From a checkpoint of a small autoregressive pixel model.
Model: 1.97M parameters, 20-pixel images, arch transformer_decoder, width 192, layers 6, norm layernorm, activation gelu.
Rows from block 2 of a small autoregressive pixel model, named by matrix and row number. Rows with one number belong to one neuron. Each number is 500 + 40 x the weight over its row's rms, rounded and kept within 0 to 999. All counts start at 0. Numbers have three digits each. After the name is the row's rms in percent of the matrix's.
After each neuron's rows are labels from the 100 images, of 14976, where the neuron reaches its highest value: "responds to" is what is common among them. Only what is clearly more common there than usual is listed. The data: rendered landscapes of hills, water and sky.
# fc1: MLP up (model.blocks.2.mlp.fc1.weight, 384x192), inputs 0-95
# fc2: MLP down (model.blocks.2.mlp.fc2.weight, 192x384, transposed), outputs 0-95

fc1.164 118:496490497492488498491462484477475497535518459490535485501525492485529569462528528533510474505473499526509468549403525536438490477486435531600545507497470550590459498496521532533496473498515468502486566448511489442444459529479564489492578508474512585474465485447383560468485583430504474459
fc2.164 114:556454473421533542546410551595479475487539466568503506507504547500495514478534482510428526525474498521503533505435485480544510478537504584472514508523505529514508535477484509507524441448583532498534611418524488480450469535465550493499544527505453514562505455542488517471509537522507433505
responds to: snowy peaks; sunset

fc1.175 094:423519486511508504436539539493501561504507534511511513436502483440496445530580490499438515486488493487485502521502507521529469619536491530497530495548515456473516535484473477529472510530488520480524535521475532507557508523499414542413406518499526519447534613466552458475432491534508546517
fc2.175 095:568501514532547484506403530508446531508561472488467532461475538492495504427486466478459418537479531467572558493514544453519542438523521544500519518533508515507509459556469515526514459449581532558546521571496465485455439572585549467489482560484520499403455465473540503457488503452477496490
responds to: sunset; sun or moon in view

fc1.207 099:507517560547420494529502546519433538564508509510467472448476494498508405465557442474454557542490510486506481508512469508469538557486590393487539506469514471473558415520480523526531433494511463514519483453476532479498573555494427538507543506551436568454488482501496459505503483527468527462
fc2.207 095:554500523470487457548487514491524502506464505565555496450524514453428512418561485548548433516500466481500488488436458598539425529552547464495515506445472456518430536478504542540590477524559483515444518438507464474522516472499418508465464448496465484514439557474508492556401528520448547589
responds to: sunset; red mesas

fc1.248 083:455603477527345557525483571531434545482528530494549554451551487509523411494419494501462533479487570533542452520489508523477495520519483405571494488542559521500457508512562538503508550486561545539522486483443446583493526543482557449466506535457431525520495574537434411480449500503544504472
fc2.248 091:535523539390464531517536535478546504415518479523559505434464492450596473555503422534574514516509477471422476519490430482492527477483486479534423498546561515416502490544521512474415496524553494531518445450479447461445528552457469476529492522534515508414473533517574475482463505493573514496
responds to: sunset

fc1.75 108:487520543528509506476451538428452491467466443486442459542519538524499514504535508561478489506485492583474540577519488481466471479471542430442475567576455504547455492476429450506539539567538529525507586561456541525471488525530464493521549470557475504604510455480512488568467418423467513461
fc2.75 086:477586458506528482571485451491523511540524528554532538451465498516514546514533544365545523518514527533577537422533566455587467446474505428500512529481513495497490510479560480496486449472533484470463547593547472435514510457532571475508542458478479462484484555558448514444517448487540436528
responds to: noon; water; desert dunes

fc1.86 102:549500507460528461481441535507512506558485462523518492467479600527521518463421549554478502498499508492545522537423518496516466464481546407438445538516472489435530445471441471508526628545551511495575555574488477431447507486510551517478523517452463588547489519557460517478499491480517487451
fc2.86 121:515557446438459541500482448517496521526462524515489424450495490516479569532443445523442510598461437507426487531503494497499522495505451509472483475490467458429484414462456525440490453497481471548437504509554462516529502452440517543474546465468559436460436547567589520469503436496503495478
responds to: snowy peaks; noon

fc1.238 104:466432513468460483510523582549546472529480473518560456478465512534548466549474543478491526451496443473538448461539544480493485410490499487475497509507470479514513437468525555449505544502441473507483458489539465435580508520520515571455507556545527461490434442526478518493471467530488500474
fc2.238 103:519541514476490504520459489415432441525502543520456481573505530545543470476475534554511475456502514501518481511449440476457458513611471539560545527546476539464514494464436490463524471467466483535512541546522494540435489500498513462512475389469501474546496487530558514558464505507514454510
responds to: purple alien crags

fc1.149 101:541479509448527445473524524477431497475505463464485459511500502456470443545443471476458540508454538545522495441573494539505462532464486518484382521478463585451462548481512474554474536535523414474520450521467610502439440454447508508425516507513510589445516578512479503505545454456521464389
fc2.149 103:520513488525523502434434528495504493513478499461501529488487437473483527532527499494440527519501444491515494521605495436532528543514522545476504467481610497538477476540566517525510513521527468563534495486458663522452418510444503508506463496401539538566501514509510487529597433596509556476
responds to: snowy peaks; night

fc1.57 094:476523555514377449555526509534523533470450518439502490484492551581527478518531448464470442507476485508529535472554436470494466488471535533506495553508450487483479510507526577443498410495595558522426457481504424520518504500483522515531565519584539426503534452523436441531401494482435473534
fc2.57 094:547449547378510480406568497551482522526527478440484551592490465419478472552484457519517455423531542510450578459477470545535558558483448506534454586496527443448534459500489441500458471493541510439519556535470505553506508532564491526496492552520540543479574455504505520531460505577536514458
responds to: overcast; clouds; red mesas

fc1.257 093:413529493548511455496506501527488506533541585581529532499491540522556440446492476522504406459448570517420525503539477517541497545497489430459448504508516507486482528500434553508499507504504506482511548533541492468470442527552546613539466504464502473525474543463457507463457455555449555385
fc2.257 097:478484525504521505524467523507407509555452529520460556455517524490576475491564547490497498468403521474477530490571516444588560514452495538422485521525513459507473444488437444519451503544569535524442517535514497462533477478465499497497491503464537465483406504477586517526410491508512490540
responds to: sunset; sun or moon in view

fc1.340 085:531513535571405549514485506453500529557526505510529548523498450561454509553501493516443488541530468512555457453537536536537467545483485500445497443496392495529461552460500455473529473492609505550497537536514555510518524543465498488424607492464512575495516411475482464514494504421555594506
fc2.340 110:487493470468514416579521509453476561473453432537466439484462487511497519488504501498532479485428521463525515539530415465446549437502511569513491527441590522475573500540466432467451515545468473446500448480474490482483477456541492519490475484522540496501541479509528520476483513489438480486
responds to: noon; dark volcanic rock

fc1.155 114:466510503504393519551571505473512467496532531475481540474445504490477535557549493445428523484482505477484559530481431469499596534526477514512500453476479499541535476555555497510547599524507626459488565505538473539576509442480458481568540498509498399563527518481472456528469498536498557529
fc2.155 106:498584479514477459539515518526425527517463535462512508374552479570477505502455433573520506474525535504497516493496468456517546516513493559480532518509526497542528443500571503421488495423545446508517456490520493528510505493526527517489488488496479505489507484545572474493472427387443600566
responds to: night

fc1.130 103:498505423469488493520531471564420474514529469543487480498500504487442514523462482521513559409490438515509533478535455590481478519450463463496526388528485586489500531479469540476502513563553439514511440498441524496478488549422510469546451505538462512507481543553515465479441525488558568502
fc2.130 093:540445574528441468518551436502555513521479528545528508468515552550547462496593463494495527505527444507421491531498537515475483577436560499462492485556462495477536524450444462491506508553467532511528550528531488462575572539435435471560475474509566528571479534517531547480446432459553495510
responds to: snowy peaks

fc1.236 100:517512502511536503501539462552456513510513566558548450455471504531498558455479451524496519490507464501546526467487470500532520442542492482493510499483440550608484409528547553533463509448442495515485548487481565538407503535481442559504574456458563459505534472391451495517458525544481470447
fc2.236 112:504530452506536585531434448542546486503504533526495516482480543579531482470494456584506497498561500502490477530490474451454522523472534472501493471503504409542411456489539455446516585417511503475509487521452485493456532537447437550486502560520529504508460506525481493530575514471510536422
responds to: clouds; overcast; fog; purple alien crags

fc1.7 106:497542464428445503486488518456486483493498474466514524456465607516443497526443441535537542424505567498485517498499437557456521486488518543481543540489568486480440449455516425509535564479572457531520545546467492500463508557525561556476533536527499524431465575506536506496533512489546502503
fc2.7 106:504502496502533552485436438528534506501505391467507475516450537494530518557390532524489399502418542512457612539545504541467497552431511561480496504472502530537548458497487535539532501493433491508484512467471470428558456525462502478498448557486481537435530499438477459504478446531596491543
responds to: snowy peaks; high relief

fc1.128 105:520444545514498519509469551491462468503496500480555442466500465548513478446461541498523603467496505489569563521446454570511461513479556419560457514471529511484569498533447452530547567545502476516499556475486562470460533465488486477491471467482461537510517500496506518527492370493549544410
fc2.128 116:534472516432520492534427528503550543527469490442599487488465548434533547498455477502558551526478423448487537493502471509491549586579467501488529527455521501520523506432568400541470565562508511465486534435512463531516540487527524569489531442510506579483540544458505477498484389526526497514
responds to: snowy peaks; noon

fc1.328 085:473480505461512483514500469527479485471536623468549495500469416425514454521495502527475475516463478568453408457533521471512479499509513531494485562528513434405507509499501415612463521483503581543468518469497540534461402513458503498477558449492504511558512451524502516449532478519531467522
fc2.328 100:538505553438472416466459496487508433448507466452552467485473511511446515516521524536525523603466475488470577489531456479471466494479476436521499500522469473512507593510570549497494506479450442472529444469481548503487490510452494543451548510485504507480497409491504449574546480496484475517
responds to: snowy peaks; overcast; sun or moon in view

fc1.147 105:484440507428527524520499528522452528477497538480472516499470416515525562515489487528544508537478563574485522481489486456490559471483523419448445457442520501421492581453489507508543567531541558484484474556530429489485595430541419530495521505500451491478541548564514531538492488501530493472
fc2.147 111:539458575461525528513459470491494499520488533510412497461455515453511496567528472496512519503508557530594500469520455499537492538506432414470520473410437487450582442464551444497558521401523507433462444475578466541495523461544466553483464514497505486520457519515522529443422542490460509491
responds to: sunset; sun or moon in view

fc1.276 097:498427503505540531519488518515456539497434495472431570578493481535488462447497449538581582473543430557532512464492471542531520533485523456501494450431475505450524579541456509554534521497536470528510411458474595471509482446429519480483505442484516500537512500433551512473486522441460483488
fc2.276 091:518546531470393490485483392474486530448426557527519509537441513565495480534494498462483473444505492512466509533539537521502546508482440585445480469489542514467517438464474466542497469536446475497482606537455533504498498457520472470475543550534461520539518536513501485463441441470538434475
responds to: night; snowy peaks

fc1.282 102:485510452550444528511507512409585517417421475572471518455534489510473474600520554506420463451497475497476539455488527528544516479511432578528493465515519582469572465454464529485447495513577532508501484557451500558586533474518485514568532529519521469629466517556509489510481455428472469508
fc2.282 096:452533451507488465441518520492440461448504529529545529472447547526423478517461536450463496551518464519484413482519505502516544467532387521577457519550489543578508403519491459579446474540469488476439494468492500578548543485505483489550523508575489484544466441501464462481416440468477524572
responds to: night; clouds

fc1.349 108:473484460473545440478449508418511497486488539440462492574442509530537435478497513514508470486524485408493568499480468518501461493515491530529495511490528514525470577456522538553528491538577467522486502453491472471464557573527529522445562452535559467476499508479471537492436518510458445483
fc2.349 105:466454508516541507556468548442559512502566507524416523462469585531542554543558444503498555495480517454488579519507479545565461480496505514543469535504487513512480594449516552479498505557562502516440486549484473466486454591449525457457496461512481535493492548456556546536485523484488494585
responds to: overcast; clouds

fc1.60 099:566497467465562463529546500501480459578514547502506538478448511467460575562451490521511527465486516487508474504550514566484506551495515531464374488556524383503477496458526520548484478501516529498510430492565524433527504518479496471493509506539490536547463442593524487502477583488442498479
fc2.60 099:469510491481473511470530478488538421503522497449539476547365542501495533534507489540437568495438443495498483567512472499513593499517474502515501541440540521472490439505523510467473518450511487470419508465492550517497553464525524534503438554539533486516497465487533451504465502477515527494
responds to: purple alien crags; snowy peaks

fc1.347 105:511442522498422485516490465562438495518538509521507514518539518466470415525507444536514466520447480514511443490467491503436564474491543515450480520463532545443513514471469410537543556597558452477523525515532544475490472387439528514512515555429552508455483493404493568467517466520501518489
fc2.347 112:454501490495563464513477517528454525522458550606526493515498512551538512522512488540504553554540449516475553496449488476565506551483464444444523490474509439471465503588477533454435440548453526518488568504482394489553482512508531463434533655477455532521435471441521533522533462549464453507
responds to: night; snowy peaks

fc1.120 093:513535478527517519533539557475516461419533557511427554493480493439521439548484491525469395512520459475515490532495510520435520563517539528583530477483502442488529514430426496449502534514558495509535514568502431518481514502561492478506419535492482488520476510509475433477546489478496465428
fc2.120 104:532511536491586492455464486498523489507444456528510485534360440562460510454491570548535558459481541496504543521434466482574545434445465537496473529502553535507466503553579494484556485498488461515451517460528511442510544480452517523507490438509508449479596519563418560530505531485490550564
responds to: night

fc1.106 101:462523459537515504440514551541435517471509484532499522444514537542507480502513540505505507500478478479470537512547440514568512537431529486490449519445518550541482531506547550526534431423412501537478527547502484435417524548552518478552454468466560518532489490582399517500409469553508500443
fc2.106 093:535464504528464498458556487527416476561552506471518503460531495530441505485565524552485529583503444515506559453531497493522465521551479521394547501551413481485490502466497440566497573460579469560514476490451444511511523567442587593460473525487508517431459529480408484514485534457474514507
responds to: sunset; sun or moon in view

fc1.247 102:502415514510505479475495556501502505521503487521518513447497541515434506482512473521492509500547527505546464532528554453536491435536504523483629573531474488440574463479454506477505517508451502548495474446531494511516524346519566478572487543528551473500540481535500484479532445497537502513
fc2.247 112:491461608484463434506571520525458530544505527466528456548568396457522490499484388466446494479537469527476497478471468415478516504468503516517495548528468456462593526479524481461513505507572463500516520513505495584546488539489444469569509528518531556503421480473553502596487535503468412555
responds to: night; desert dunes

fc1.313 103:535497447535538494422550543447446575457484449529485496428535437472572502512433565494403519535546500571498538463473432490520579504497513524495503567418474507484550529543503484540543521505547487473523488533562447572458541482538475586487544470492538559487510528508532511528523503481452455507
fc2.313 095:492549504481509470486515428534578500557461505577479509615539502527453509510467521444513551465529509484491498528491582515507473464538462491458486467478524528535495487493523548453525450546504517486475551507523529491534517498533496519501488464475475486480570497514497526485475496556600466434
responds to: clouds; night